python train.py --dataset="melodies that start on their tonic, played by one synthesised instrument" --train_examples=26041 --method="mae" --encoder_norm="layernorm" --encoder_fused_qkv=false --encoder_inner_norm=false --encoder_drop_path=0.05 --decoder_width=128 --decoder_layers=4 --init="torch_default" --residual_init="scaled_by_depth" --adamw_lr_other_params=0.0011 --max_steps=7600 --batch_size=512 --final_lr_fraction=0.1
Rows from block 5 of the encoder, named by matrix and row number. Rows with one number belong to one neuron. Each number is 200 + 40 x the weight over its row's rms, rounded and kept within 0 to 999. All counts start at 0.
# gate: MLP gate (encoder.blocks.5.mlp.gate.weight, 1024x384), inputs 0-95
# fc1: MLP up (encoder.blocks.5.mlp.fc1.weight, 1024x384), inputs 0-95
# fc2: MLP down (encoder.blocks.5.mlp.fc2.weight, 384x1024, transposed), outputs 0-95
gate.305,203,255,200,94,147,193,208,216,195,221,166,184,258,222,237,214,191,250,165,188,186,166,143,195,159,222,210,204,159,258,183,182,138,176,204,183,264,284,158,201,175,209,273,247,104,184,182,259,228,127,165,212,269,149,164,177,183,196,225,186,214,235,227,193,109,149,228,182,283,191,207,265,170,229,261,216,192,249,176,200,163,273,210,180,180,213,201,227,216,243,226,166,218,217,217,157
gate.306,232,184,233,162,184,161,131,142,123,184,188,109,216,254,238,250,184,199,180,128,267,216,279,263,241,76,136,260,186,152,200,182,150,226,172,139,169,199,232,222,204,147,232,179,201,178,215,148,189,250,180,247,143,209,181,279,173,209,140,208,243,198,229,202,266,221,236,218,230,254,184,185,201,238,168,264,210,142,250,190,236,243,184,211,174,210,228,218,156,227,223,148,190,173,172,119
gate.307,125,291,171,214,201,156,221,215,215,270,268,214,278,184,246,246,289,210,188,135,258,226,222,204,260,238,268,179,136,176,216,198,277,233,183,206,231,185,213,246,159,202,125,117,150,156,227,202,191,189,239,157,161,153,241,176,127,222,117,159,180,193,143,159,223,227,154,243,245,150,224,206,197,214,208,216,102,222,139,191,158,149,173,323,219,143,197,143,191,160,206,181,240,267,217,118
gate.308,140,158,168,183,140,231,185,308,195,225,216,192,225,178,180,175,208,171,184,233,259,201,181,169,192,210,210,119,126,252,176,198,206,236,235,154,202,233,222,180,176,172,210,208,225,167,225,246,219,216,183,252,130,227,223,192,153,232,160,162,207,209,154,274,186,184,177,212,163,189,213,247,164,211,174,190,274,175,175,202,180,170,246,229,180,229,145,170,166,160,271,202,189,221,188,203
gate.309,229,212,157,174,281,232,197,234,262,112,197,254,150,199,226,270,209,235,202,171,245,159,186,133,152,204,210,173,206,226,207,212,245,244,199,188,120,185,219,111,198,227,247,253,246,123,219,242,202,174,169,287,98,172,205,184,178,236,208,270,204,219,253,268,231,202,181,191,226,194,151,156,205,192,181,182,197,184,205,159,157,212,212,154,192,267,162,142,179,222,237,261,270,171,165,182
gate.310,201,302,169,219,155,211,244,207,161,207,221,229,190,226,170,246,215,257,163,224,234,164,219,250,223,173,267,188,201,252,205,175,275,193,255,262,222,176,195,204,250,197,121,226,232,172,177,211,196,193,269,159,183,168,220,230,158,195,239,242,221,182,231,164,114,264,201,207,218,175,163,195,156,190,257,152,170,193,173,192,216,135,276,201,199,179,213,234,155,191,205,220,205,256,183,183
gate.311,254,171,219,137,200,169,256,249,164,130,215,239,175,160,203,184,190,216,203,167,192,152,257,246,210,255,206,150,267,182,139,241,199,215,183,166,158,144,202,219,236,261,143,230,148,195,155,230,199,251,223,242,173,168,161,155,261,202,193,182,232,201,197,224,208,225,266,239,142,259,144,189,194,248,164,241,178,207,157,201,174,131,149,97,165,196,231,242,279,192,213,153,284,134,228,204
gate.312,230,160,131,207,213,191,184,238,142,178,157,173,191,145,180,177,218,151,147,220,191,174,180,152,149,300,151,196,215,211,151,146,293,199,255,222,179,282,266,172,228,268,217,255,230,196,182,180,195,170,232,197,248,217,234,170,137,168,163,199,227,139,255,205,189,168,174,195,212,231,174,232,243,135,270,215,185,208,246,229,244,139,219,200,252,222,149,179,296,225,247,272,195,176,177,208
gate.313,208,205,236,231,187,167,132,186,121,244,301,195,160,215,165,237,251,219,206,217,247,211,166,250,196,227,244,195,172,147,194,214,219,183,90,137,250,239,164,250,239,269,260,269,216,218,254,178,180,198,149,257,193,170,246,187,234,230,180,222,225,191,169,187,292,156,178,179,181,146,215,126,222,200,225,228,194,168,206,254,138,123,288,185,183,218,129,198,217,236,216,132,187,142,144,145
gate.314,243,217,131,219,238,191,259,173,134,145,191,270,246,150,290,233,189,228,189,173,203,182,216,169,177,194,231,205,239,196,240,144,203,260,224,225,273,223,196,229,161,115,193,131,193,228,329,217,194,238,150,190,140,188,179,203,189,186,246,168,263,211,159,132,206,161,124,225,248,245,199,209,169,204,236,204,190,177,216,158,174,246,192,285,133,245,159,192,207,181,123,252,237,234,214,198
gate.315,183,243,195,196,166,141,227,213,236,243,156,286,155,273,213,182,231,187,217,182,190,183,242,234,165,223,175,276,162,224,184,169,252,202,246,276,174,193,135,181,239,206,279,188,130,259,229,222,191,222,166,248,276,268,239,236,152,226,148,185,245,175,221,177,157,216,222,232,234,202,227,207,326,219,306,123,182,210,194,132,195,195,191,143,244,190,160,244,205,168,191,240,203,182,157,216
gate.316,187,220,190,253,235,260,229,191,201,219,209,238,237,156,137,106,147,170,252,156,293,133,184,167,255,250,154,284,174,218,253,233,215,181,190,212,206,193,135,161,165,132,191,166,157,195,189,172,284,229,194,150,179,154,244,218,94,132,125,251,167,236,149,157,270,185,231,212,230,222,219,201,168,234,190,226,179,179,201,121,178,217,111,220,241,193,247,248,162,135,215,268,192,224,180,205
gate.317,221,183,141,215,238,254,262,216,201,274,192,187,153,203,171,198,176,169,98,219,155,220,242,90,190,205,236,189,233,254,229,252,174,163,177,201,177,161,227,265,235,162,186,208,183,177,197,228,245,207,155,180,226,195,199,181,168,195,208,212,169,171,147,191,182,212,217,164,198,202,183,167,209,169,234,174,215,153,141,176,229,223,252,172,152,174,180,222,191,252,251,190,176,153,203,235
gate.318,184,200,185,196,189,263,193,191,159,169,181,246,212,161,204,211,235,200,172,128,212,223,278,151,220,104,193,157,196,118,208,277,204,245,196,190,187,163,162,170,149,196,175,171,126,153,245,238,265,194,212,188,177,235,156,173,217,153,125,245,164,159,177,223,199,203,199,262,202,219,203,284,223,254,188,203,128,156,184,275,215,222,239,201,187,245,211,111,235,184,207,182,244,215,166,223
gate.319,200,131,203,206,246,150,237,199,191,254,209,159,160,275,217,214,276,258,183,196,193,177,167,283,171,235,217,172,185,219,160,186,120,203,218,157,234,190,259,223,264,199,176,218,188,229,137,261,174,191,92,249,218,263,204,159,231,178,202,231,166,144,258,210,215,188,126,241,257,205,216,206,265,229,214,197,194,249,196,206,181,210,240,189,201,298,252,185,119,142,268,280,150,206,152,167
gate.320,188,241,156,175,216,213,176,195,145,222,173,207,182,128,176,104,240,184,191,212,244,250,168,149,251,181,170,225,189,152,186,214,164,202,210,197,197,176,179,143,251,220,200,190,244,175,149,194,251,164,159,193,207,168,199,128,242,216,224,185,238,280,255,233,186,168,226,193,171,192,256,161,178,263,237,207,206,191,181,162,89,238,207,264,253,259,149,229,149,214,230,192,251,225,185,163
gate.321,116,148,279,207,246,166,254,182,228,273,160,206,252,177,175,214,149,213,239,163,177,166,205,217,303,250,191,246,216,208,188,219,169,275,193,205,202,287,194,264,180,215,249,259,171,190,234,162,137,211,202,204,227,169,195,188,161,219,185,195,164,180,221,209,242,214,122,202,136,181,272,175,218,147,193,239,286,212,227,166,183,278,223,228,245,255,171,183,143,164,135,191,204,207,175,211
gate.322,179,298,179,159,215,212,211,219,221,225,169,237,237,237,250,215,203,130,192,156,236,176,214,217,262,243,165,226,246,182,249,228,231,185,232,137,201,141,178,144,188,209,171,157,178,207,173,171,132,243,207,216,207,186,211,161,193,266,139,183,235,226,181,274,158,163,176,114,240,203,158,250,198,211,232,269,218,176,198,182,221,246,206,142,204,319,196,214,261,224,171,218,163,211,268,251
gate.323,201,166,215,205,208,189,173,176,148,168,266,177,206,181,200,159,196,204,166,216,208,179,284,192,256,240,208,177,208,171,195,171,236,253,260,192,202,202,180,187,184,222,246,198,186,186,253,149,146,223,263,230,175,231,181,203,122,248,281,179,209,165,169,221,223,193,196,183,221,166,121,219,148,236,180,230,125,181,224,215,172,154,211,209,176,207,131,232,226,224,176,199,150,176,242,182
gate.324,149,160,285,274,204,207,253,202,269,247,213,121,245,242,195,228,178,167,177,156,156,265,182,200,222,180,176,219,252,206,202,219,180,200,226,247,153,189,216,221,227,207,182,173,209,193,142,237,149,234,336,249,194,132,159,183,191,216,201,198,128,214,204,193,177,237,149,235,240,204,189,261,239,255,134,191,179,191,186,240,179,203,177,200,128,194,259,201,276,249,195,105,225,178,210,235
gate.325,196,214,208,225,144,181,170,163,117,208,149,181,243,218,256,224,252,198,170,184,150,174,162,195,197,203,118,233,209,157,194,188,234,174,164,213,201,182,231,237,227,180,245,247,188,122,227,205,219,125,209,174,217,249,218,149,194,276,168,158,246,176,123,297,198,254,130,115,220,265,136,235,154,205,195,254,150,191,139,263,192,185,246,226,234,224,215,214,283,259,249,134,221,222,172,233
gate.326,207,191,218,150,188,227,192,213,160,177,192,246,234,189,186,252,150,219,204,291,125,176,235,159,250,98,199,175,260,252,214,164,241,228,242,177,231,191,232,288,136,200,225,138,212,265,172,274,216,198,203,163,130,137,180,249,200,126,144,193,228,199,227,160,212,199,139,164,173,202,171,190,233,232,157,227,155,229,227,217,217,228,249,285,262,242,161,168,170,205,199,279,242,241,180,219
gate.327,185,184,199,179,163,205,212,153,207,154,191,196,165,252,250,210,247,198,158,257,215,228,232,214,164,163,221,231,91,180,170,203,204,168,207,237,233,220,148,209,219,126,231,164,172,228,137,164,264,172,180,241,247,211,206,256,202,177,233,267,203,142,188,192,182,230,208,154,165,172,127,166,175,208,154,199,183,123,186,198,237,224,174,242,173,238,190,184,218,239,194,229,271,235,265,199
fc1.305,276,95,241,173,227,206,249,186,176,157,125,206,190,132,153,164,143,238,203,187,186,205,220,174,207,192,184,145,263,220,255,252,194,200,199,187,138,156,230,267,191,234,93,202,279,195,204,147,277,233,160,165,191,167,177,180,127,180,194,139,222,201,182,247,234,201,234,221,166,211,154,200,197,276,188,158,196,157,207,243,230,179,165,283,212,223,189,214,177,147,218,225,216,170,150,220
fc1.306,199,227,165,210,282,180,185,249,169,159,288,199,138,159,221,215,172,258,105,161,245,203,186,221,225,173,141,250,220,191,188,195,222,161,152,188,189,146,209,215,231,171,211,175,200,278,186,256,198,169,170,237,241,138,186,182,289,158,221,191,214,170,235,309,151,192,181,141,155,232,190,145,184,257,202,185,207,193,211,142,181,235,181,255,221,282,253,213,244,224,140,132,209,203,248,201
fc1.307,156,207,129,233,187,104,187,221,224,184,231,216,295,226,217,199,154,196,182,100,174,237,209,243,197,232,207,178,156,228,265,238,251,221,207,212,190,143,181,157,118,244,229,224,225,189,140,208,157,208,157,192,119,141,238,190,213,202,159,100,233,240,167,134,254,213,243,267,206,220,202,219,246,210,185,200,154,152,199,187,130,203,203,189,233,178,311,149,222,180,262,271,273,192,134,140
fc1.308,141,130,148,213,214,181,160,194,176,233,256,173,267,262,207,134,117,215,196,181,196,186,272,131,199,200,105,241,182,216,227,205,192,178,221,183,192,231,186,235,207,147,217,186,213,213,197,170,235,215,247,231,161,175,249,180,146,169,197,224,199,186,264,171,224,252,199,209,180,193,181,158,214,257,190,204,215,214,233,247,283,286,193,229,186,200,215,194,219,240,133,247,212,122,120,214
fc1.309,188,217,209,203,156,180,167,205,216,187,197,142,171,184,193,146,213,161,230,216,126,267,187,218,213,183,162,165,184,312,206,123,112,146,192,251,155,218,216,266,192,204,196,67,229,268,223,129,225,251,220,216,263,196,240,224,203,171,254,192,220,172,157,190,203,184,174,169,178,157,199,208,222,264,228,271,224,187,197,275,224,212,206,268,215,206,273,243,253,210,189,187,222,176,182,191
fc1.310,189,107,208,156,200,181,114,110,231,134,214,208,202,160,246,177,240,215,137,223,189,292,270,203,246,166,232,244,195,145,206,204,188,194,256,229,242,184,144,211,195,234,272,222,185,283,143,202,178,141,181,150,226,209,133,154,278,175,128,126,207,233,177,194,178,71,183,122,251,157,287,320,213,197,199,186,208,225,218,164,238,218,193,209,169,221,251,153,247,248,206,233,236,216,228,205
fc1.311,193,113,221,162,233,210,247,255,168,170,136,206,164,173,155,199,220,256,184,131,226,144,251,200,167,243,184,191,230,285,178,239,180,170,216,173,241,200,177,199,299,196,194,244,215,190,180,184,214,193,258,269,148,160,154,257,153,169,242,229,231,189,212,158,231,194,207,225,189,230,145,147,181,239,155,222,183,197,219,310,126,187,167,181,143,160,146,199,205,175,176,213,252,94,190,181
fc1.312,227,203,154,138,277,171,182,150,163,201,153,260,202,177,201,166,183,154,207,137,211,238,190,171,235,218,217,221,215,205,241,195,233,138,153,223,261,259,194,229,230,230,230,171,218,198,145,184,174,240,276,203,183,224,220,206,294,200,217,224,212,181,171,163,173,224,154,139,184,195,145,202,224,178,153,226,134,163,175,213,201,182,157,183,161,194,165,216,157,203,169,251,189,216,196,243
fc1.313,232,210,233,200,201,184,177,186,149,129,160,281,186,216,212,256,185,205,161,253,234,162,196,239,208,305,216,277,243,208,124,195,172,223,143,184,214,233,209,155,182,255,253,158,166,185,290,184,169,239,169,260,217,198,233,192,176,193,179,215,177,135,241,238,221,231,102,188,211,209,250,186,223,192,215,204,193,261,204,242,190,186,164,215,142,200,149,248,142,195,224,189,240,185,118,207
fc1.314,170,136,175,229,197,211,171,190,191,148,171,222,86,204,189,229,157,212,207,155,145,182,157,144,222,194,203,222,198,212,213,227,236,192,189,213,292,270,242,234,240,156,200,227,92,105,241,239,216,139,162,260,239,227,179,228,155,165,224,213,271,152,225,168,156,209,205,206,217,141,218,216,191,211,176,211,193,191,305,266,154,233,222,236,211,182,201,161,224,142,210,210,193,244,204,263
fc1.315,210,226,174,152,129,209,174,260,220,164,164,128,212,154,155,164,220,171,209,246,191,304,113,224,228,173,133,237,198,229,164,174,235,254,191,191,200,248,183,179,85,206,150,197,180,289,154,167,225,215,186,209,179,143,126,272,181,262,213,216,233,189,250,180,214,256,183,195,160,169,220,183,161,235,198,198,129,187,120,180,144,173,275,239,147,219,180,220,138,275,182,167,216,240,185,228
fc1.316,205,273,123,178,240,126,175,247,213,144,241,242,159,202,260,151,264,201,169,155,226,267,206,231,220,163,306,178,231,202,210,221,167,252,161,228,163,222,255,263,229,195,181,203,215,186,140,172,211,171,268,242,149,208,139,230,135,174,73,215,174,147,174,251,190,206,164,225,108,280,152,173,184,194,202,157,260,271,173,214,147,253,199,231,181,191,228,161,256,181,236,235,210,290,171,160
fc1.317,192,239,166,203,160,231,108,180,154,216,212,168,144,186,159,297,223,261,272,160,192,179,235,239,287,200,227,234,209,204,187,238,224,175,148,198,286,134,210,220,174,238,186,294,240,202,194,269,231,188,197,273,168,168,170,207,263,141,276,190,258,253,187,207,208,210,155,176,234,188,208,189,213,218,238,167,182,232,146,218,251,216,169,131,204,183,235,234,180,139,192,207,224,168,234,82
fc1.318,212,203,211,193,167,157,244,224,196,169,277,201,195,249,207,246,173,183,247,238,140,262,155,210,164,289,170,204,248,210,186,199,256,127,214,269,211,292,292,188,237,240,246,189,223,215,118,165,165,197,153,162,264,163,210,258,279,204,219,185,248,219,215,173,144,213,192,150,261,219,191,143,129,172,140,163,259,213,199,182,155,208,178,241,271,149,185,215,217,209,126,201,190,262,210,203
fc1.319,207,199,243,239,175,187,263,254,136,79,202,204,236,90,137,208,168,205,236,232,296,211,213,112,200,223,176,201,214,163,273,216,273,197,187,181,210,241,199,191,141,220,196,170,200,193,227,195,225,235,168,261,191,173,185,170,205,206,145,124,232,239,121,168,165,219,214,224,160,179,261,199,201,159,205,131,196,162,184,130,208,245,188,191,230,106,195,153,157,194,191,221,218,222,205,313
fc1.320,220,275,169,200,196,195,138,177,234,165,191,172,242,229,171,222,179,180,186,244,247,136,230,186,201,236,191,129,142,156,142,200,199,217,237,186,162,187,224,139,165,199,162,198,153,201,208,202,193,296,234,162,178,181,235,236,204,179,150,174,176,150,216,191,196,179,166,158,228,269,266,216,169,138,199,226,244,229,185,226,190,218,182,209,205,184,216,288,212,263,289,169,196,164,194,190
fc1.321,212,181,134,273,165,237,183,205,226,116,185,216,187,252,76,222,226,248,150,212,183,163,170,200,273,201,226,133,210,154,222,173,220,207,203,215,201,183,169,203,204,190,189,219,162,165,157,254,190,150,153,219,199,179,190,165,204,210,230,198,231,211,233,169,167,194,216,192,159,147,119,236,252,115,273,204,212,227,273,159,153,124,212,279,202,187,108,128,248,185,195,249,195,177,204,278
fc1.322,229,182,257,217,175,174,112,277,155,253,243,118,174,270,246,155,216,204,183,223,222,208,180,274,186,196,161,253,215,176,203,223,231,219,188,179,211,196,193,209,175,222,145,202,271,277,223,196,118,198,168,234,226,196,163,132,159,268,201,217,162,197,192,239,220,167,199,223,202,187,213,172,217,239,210,233,205,169,238,139,212,246,168,219,248,304,220,239,191,217,154,210,219,148,184,255
fc1.323,220,127,190,248,218,228,265,168,192,187,192,151,192,158,148,192,179,221,179,211,180,237,210,160,130,204,176,282,162,174,221,337,201,239,220,187,213,170,217,200,207,202,169,161,157,164,196,221,180,179,195,184,173,179,220,230,280,178,98,202,262,247,212,219,169,172,209,210,309,250,215,243,182,144,260,189,288,182,225,113,211,208,216,173,199,168,171,233,161,205,229,231,263,158,225,221
fc1.324,221,246,213,180,156,248,216,259,181,203,218,162,189,239,201,248,193,255,148,170,206,266,184,176,200,147,239,184,251,143,196,207,155,211,97,258,186,194,188,201,191,175,154,206,195,164,164,219,192,181,209,233,190,176,202,165,160,188,170,202,148,196,255,227,211,183,213,237,231,153,190,202,230,136,160,216,231,188,170,162,167,146,211,193,223,178,161,173,179,132,203,174,124,132,235,173
fc1.325,184,167,226,223,178,245,196,202,291,222,158,131,231,202,241,241,216,124,237,206,95,183,218,167,156,217,293,215,266,217,276,212,191,172,186,239,196,165,205,125,159,145,235,193,196,209,257,167,155,202,188,262,233,246,220,161,257,248,206,245,171,135,192,174,181,242,175,234,228,168,262,268,150,231,207,173,124,171,241,75,155,192,220,244,189,227,116,257,198,118,201,198,252,159,213,178
fc1.326,276,218,192,204,201,221,284,153,238,127,147,207,206,168,235,161,134,176,154,142,221,233,179,204,246,268,256,256,141,107,218,155,227,204,186,247,188,169,204,180,198,209,188,257,277,195,210,172,219,215,128,254,188,226,171,252,230,232,187,157,230,150,243,213,155,185,253,155,190,240,155,172,254,154,227,207,240,210,235,238,198,169,152,201,220,196,229,245,235,198,229,133,279,164,229,225
fc1.327,140,269,150,156,263,172,163,188,220,203,251,204,206,179,217,189,145,235,143,212,205,265,184,210,245,245,213,92,186,222,187,169,240,193,147,193,197,165,203,227,132,238,196,217,144,97,194,246,228,199,234,215,160,188,231,200,197,208,178,188,248,159,218,197,207,112,151,275,213,169,260,245,242,194,299,193,231,229,173,210,181,250,260,142,248,149,163,162,230,198,237,180,165,158,142,199
fc2.305,145,291,210,177,190,262,163,195,210,181,245,228,221,210,185,249,185,211,169,134,164,165,185,102,150,153,226,253,201,160,201,227,191,132,157,205,253,255,272,164,153,187,204,190,165,210,172,255,217,188,206,233,220,233,174,164,211,275,110,140,190,195,183,217,144,191,249,260,221,206,210,175,213,231,213,277,220,187,208,185,153,209,225,244,180,190,244,202,182,238,135,182,258,183,231,203
fc2.306,214,149,239,265,235,283,196,187,272,223,200,231,226,219,128,209,220,191,208,251,209,230,233,272,142,219,152,191,205,127,206,203,245,240,202,162,183,175,239,157,190,169,190,162,164,258,187,256,256,208,109,183,242,149,136,160,235,195,183,258,263,202,149,181,130,235,127,263,229,207,141,191,245,198,115,215,166,194,216,247,207,163,214,163,157,202,202,153,225,190,206,248,205,168,164,245
fc2.307,246,232,169,130,142,163,223,155,234,180,169,269,193,188,169,198,155,191,219,192,209,195,201,213,207,163,174,201,222,203,184,267,206,145,201,149,234,176,135,219,266,186,168,236,231,205,172,171,102,224,146,132,177,192,163,199,209,170,176,188,197,252,129,190,193,206,236,243,195,196,199,262,176,233,223,91,238,178,182,167,314,238,221,170,196,158,217,183,222,269,219,211,199,184,268,201
fc2.308,134,173,148,198,209,173,180,193,160,166,176,225,173,239,246,198,223,275,267,202,202,148,190,156,236,141,203,186,292,217,191,227,235,144,248,136,167,159,110,200,216,157,209,202,200,172,275,167,212,287,194,176,194,176,238,192,209,310,253,216,204,216,85,244,242,215,221,221,197,213,199,88,223,164,238,201,201,171,134,196,224,134,194,183,181,196,182,225,235,171,205,173,167,172,196,258
fc2.309,190,202,194,236,223,66,229,145,197,243,290,200,131,137,241,213,136,249,214,295,188,191,246,178,139,199,200,223,189,130,235,194,211,209,133,178,209,174,282,224,193,231,187,272,285,164,224,144,224,218,210,192,40,168,252,207,243,214,231,154,220,170,230,250,156,299,265,210,241,246,224,251,183,157,194,202,154,182,207,143,227,194,192,238,169,298,146,162,112,187,155,166,160,212,256,220
fc2.310,174,165,245,143,174,218,201,239,176,220,123,247,199,266,214,174,214,209,195,160,224,189,278,226,215,225,252,93,169,244,169,196,195,185,232,228,194,160,159,200,210,248,200,165,215,140,249,229,195,164,185,159,144,233,203,178,144,244,283,274,167,207,168,265,182,264,245,191,85,226,189,217,163,233,295,220,240,152,244,192,193,248,233,173,153,200,187,228,174,234,207,184,209,134,159,237
fc2.311,218,224,164,276,163,220,182,282,246,172,217,180,200,191,192,212,160,198,174,260,199,168,226,163,245,199,221,194,201,157,217,100,226,204,216,239,224,275,162,238,161,135,263,123,213,171,220,200,239,180,233,137,202,222,284,199,219,215,219,221,157,235,138,187,209,156,239,195,164,173,226,230,193,198,223,113,215,158,228,177,226,166,186,212,220,177,221,225,174,194,196,181,210,183,183,263
fc2.312,207,247,217,179,258,192,213,249,275,200,194,146,274,191,145,193,117,251,157,236,190,166,233,174,205,243,254,152,223,144,176,161,158,226,188,259,136,243,238,132,144,148,180,223,194,222,153,171,278,120,200,224,211,186,190,210,139,147,232,251,208,171,291,222,210,199,220,136,136,145,213,206,172,107,205,250,219,192,196,178,189,196,196,223,172,233,173,236,239,183,242,228,182,156,220,228
fc2.313,219,246,93,212,235,145,171,209,233,178,229,206,266,127,159,153,231,202,260,174,217,136,236,232,197,182,210,139,159,245,269,155,236,215,143,197,200,174,166,172,230,286,210,216,173,250,225,230,116,242,217,176,199,261,178,212,142,219,221,166,250,205,288,183,208,215,233,210,229,164,245,153,228,173,178,174,231,269,198,191,208,180,198,212,229,179,257,223,229,191,249,213,199,211,138,174
fc2.314,241,164,216,180,205,149,206,263,223,196,260,159,218,150,241,188,237,110,203,206,259,156,288,150,208,164,209,224,186,182,178,219,199,218,154,243,233,127,211,129,144,231,241,131,230,232,199,201,219,186,165,193,188,261,107,215,254,162,222,185,166,226,262,227,184,240,212,223,270,233,200,184,247,228,211,166,217,263,162,220,193,163,165,233,223,181,200,123,264,257,217,160,202,230,181,255
fc2.315,232,185,135,195,224,227,176,235,228,279,217,259,214,264,249,251,268,207,185,165,172,180,205,215,215,128,191,186,223,137,211,168,279,197,243,251,212,107,293,145,169,182,183,177,223,223,224,221,251,130,181,212,170,212,161,192,199,222,229,176,220,190,199,229,219,216,266,239,166,171,199,225,200,239,256,201,281,171,152,206,192,152,189,153,230,166,186,167,194,155,177,139,175,139,125,207
fc2.316,204,201,211,237,228,272,264,186,163,242,164,151,202,180,244,124,211,213,226,168,276,222,128,224,256,229,182,196,171,152,198,188,177,234,198,250,229,218,159,243,192,227,232,219,186,233,169,200,207,201,229,226,230,239,262,177,160,118,245,159,181,236,239,210,199,206,189,210,239,231,215,179,167,237,223,212,252,119,157,189,205,215,201,184,208,147,203,168,141,210,223,223,226,235,190,161
fc2.317,257,145,147,191,206,225,174,195,246,179,180,213,215,151,156,185,210,151,172,217,205,237,126,206,191,185,226,168,205,234,195,250,225,245,213,265,173,198,219,196,199,178,230,159,217,186,183,120,194,224,241,132,163,235,204,240,227,209,211,178,189,152,208,286,112,238,237,182,115,261,191,212,173,183,194,182,214,148,164,194,222,163,188,212,215,172,216,226,187,195,176,194,230,149,103,178
fc2.318,146,159,202,214,160,181,183,295,123,200,119,262,172,178,186,157,201,209,182,172,239,218,223,213,215,206,192,159,276,204,285,225,212,177,221,181,291,180,174,229,151,172,163,142,235,206,241,249,322,218,193,288,204,199,233,209,184,247,158,275,136,182,220,140,187,229,121,213,210,191,226,226,260,170,251,268,153,190,281,259,240,182,136,208,263,255,162,201,208,193,256,181,203,262,193,147
fc2.319,156,243,223,180,156,231,150,188,210,182,229,134,161,205,199,213,225,162,213,212,170,257,215,204,260,257,195,255,234,159,240,221,230,211,214,189,241,236,193,143,191,103,222,261,210,216,147,116,174,269,243,214,205,180,160,217,168,139,283,187,120,191,160,203,208,263,264,208,250,205,147,228,210,186,226,199,190,225,254,205,270,241,245,156,231,223,188,221,220,141,189,225,223,197,260,188
fc2.320,192,229,223,199,149,139,193,198,250,245,239,245,121,201,221,220,167,230,223,157,234,162,258,226,215,177,174,212,247,170,211,201,233,187,227,272,137,184,176,267,250,302,228,210,204,147,146,191,132,135,174,155,218,205,214,209,187,225,241,211,185,171,168,255,238,199,226,190,239,143,220,240,144,180,221,275,219,127,212,280,164,235,275,220,158,195,161,142,165,109,203,198,165,203,181,111
fc2.321,213,179,245,231,193,177,235,145,191,159,207,150,194,229,243,209,186,172,181,193,210,198,279,172,232,191,105,192,200,188,216,248,223,227,309,173,167,146,147,192,218,229,185,207,170,149,184,206,236,224,195,181,221,185,173,183,181,219,190,196,180,206,199,266,142,120,131,188,226,272,266,175,182,140,223,192,211,161,207,210,215,160,234,175,155,270,114,157,179,191,260,210,140,224,197,197
fc2.322,209,179,174,240,228,185,200,225,117,168,258,252,306,167,212,171,220,216,195,233,202,149,162,168,178,179,244,199,224,311,196,217,217,170,208,215,240,166,208,179,159,200,266,192,168,180,181,139,214,243,220,204,236,218,206,190,190,192,246,228,201,178,180,144,165,257,201,167,199,199,244,170,239,230,268,216,279,218,164,158,168,118,190,186,162,169,203,172,233,211,212,258,238,149,200,216
fc2.323,166,244,168,225,262,210,180,195,169,216,259,191,244,233,188,303,167,230,215,212,158,200,171,251,194,251,147,145,132,167,163,173,215,255,207,139,181,216,251,128,153,258,176,212,236,237,226,307,213,224,177,219,296,272,210,201,225,167,160,246,200,213,210,233,153,210,195,170,185,254,160,172,175,188,150,117,204,218,243,252,238,144,156,218,176,253,192,150,135,144,130,151,250,181,199,202
fc2.324,193,197,144,189,240,224,218,217,237,250,209,283,216,201,252,204,106,183,221,200,170,216,227,204,237,217,221,246,164,245,226,206,206,176,165,285,108,257,180,157,187,255,212,59,140,144,220,168,245,196,201,260,235,267,138,254,107,156,163,140,142,255,184,254,176,114,152,200,213,275,205,180,171,166,215,205,217,188,218,169,208,190,155,165,197,160,205,185,152,132,230,229,272,188,230,213
fc2.325,228,231,193,227,242,182,180,161,224,210,236,193,184,221,239,167,105,241,229,140,215,187,160,203,240,178,254,206,228,213,170,171,188,212,135,258,226,217,197,253,248,230,122,216,154,173,283,219,297,144,169,154,142,160,181,216,202,172,264,141,233,246,255,111,259,203,256,251,189,264,240,197,254,242,249,252,187,216,184,198,194,126,207,221,114,175,150,160,127,194,198,159,250,237,197,230
fc2.326,202,213,264,267,176,183,188,241,150,252,167,197,276,217,223,213,235,187,232,180,147,244,214,224,211,175,232,197,291,123,204,257,183,202,170,184,256,226,199,233,194,266,247,205,158,206,227,144,256,118,211,225,295,140,183,231,181,266,234,190,180,140,212,149,121,219,219,268,193,134,141,240,226,247,204,162,193,195,258,215,147,237,189,174,207,206,269,194,210,222,187,191,158,193,197,175
fc2.327,221,205,242,210,183,153,213,261,188,175,278,215,196,193,177,153,190,248,157,175,256,193,158,175,206,197,221,219,176,157,165,197,201,182,208,212,274,158,188,169,249,185,222,154,173,199,207,171,173,173,268,267,125,227,231,190,262,202,196,169,188,241,201,209,157,153,195,217,214,177,121,187,263,247,176,179,255,145,154,150,156,182,234,239,195,193,204,240,269,160,178,174,154,199,255,240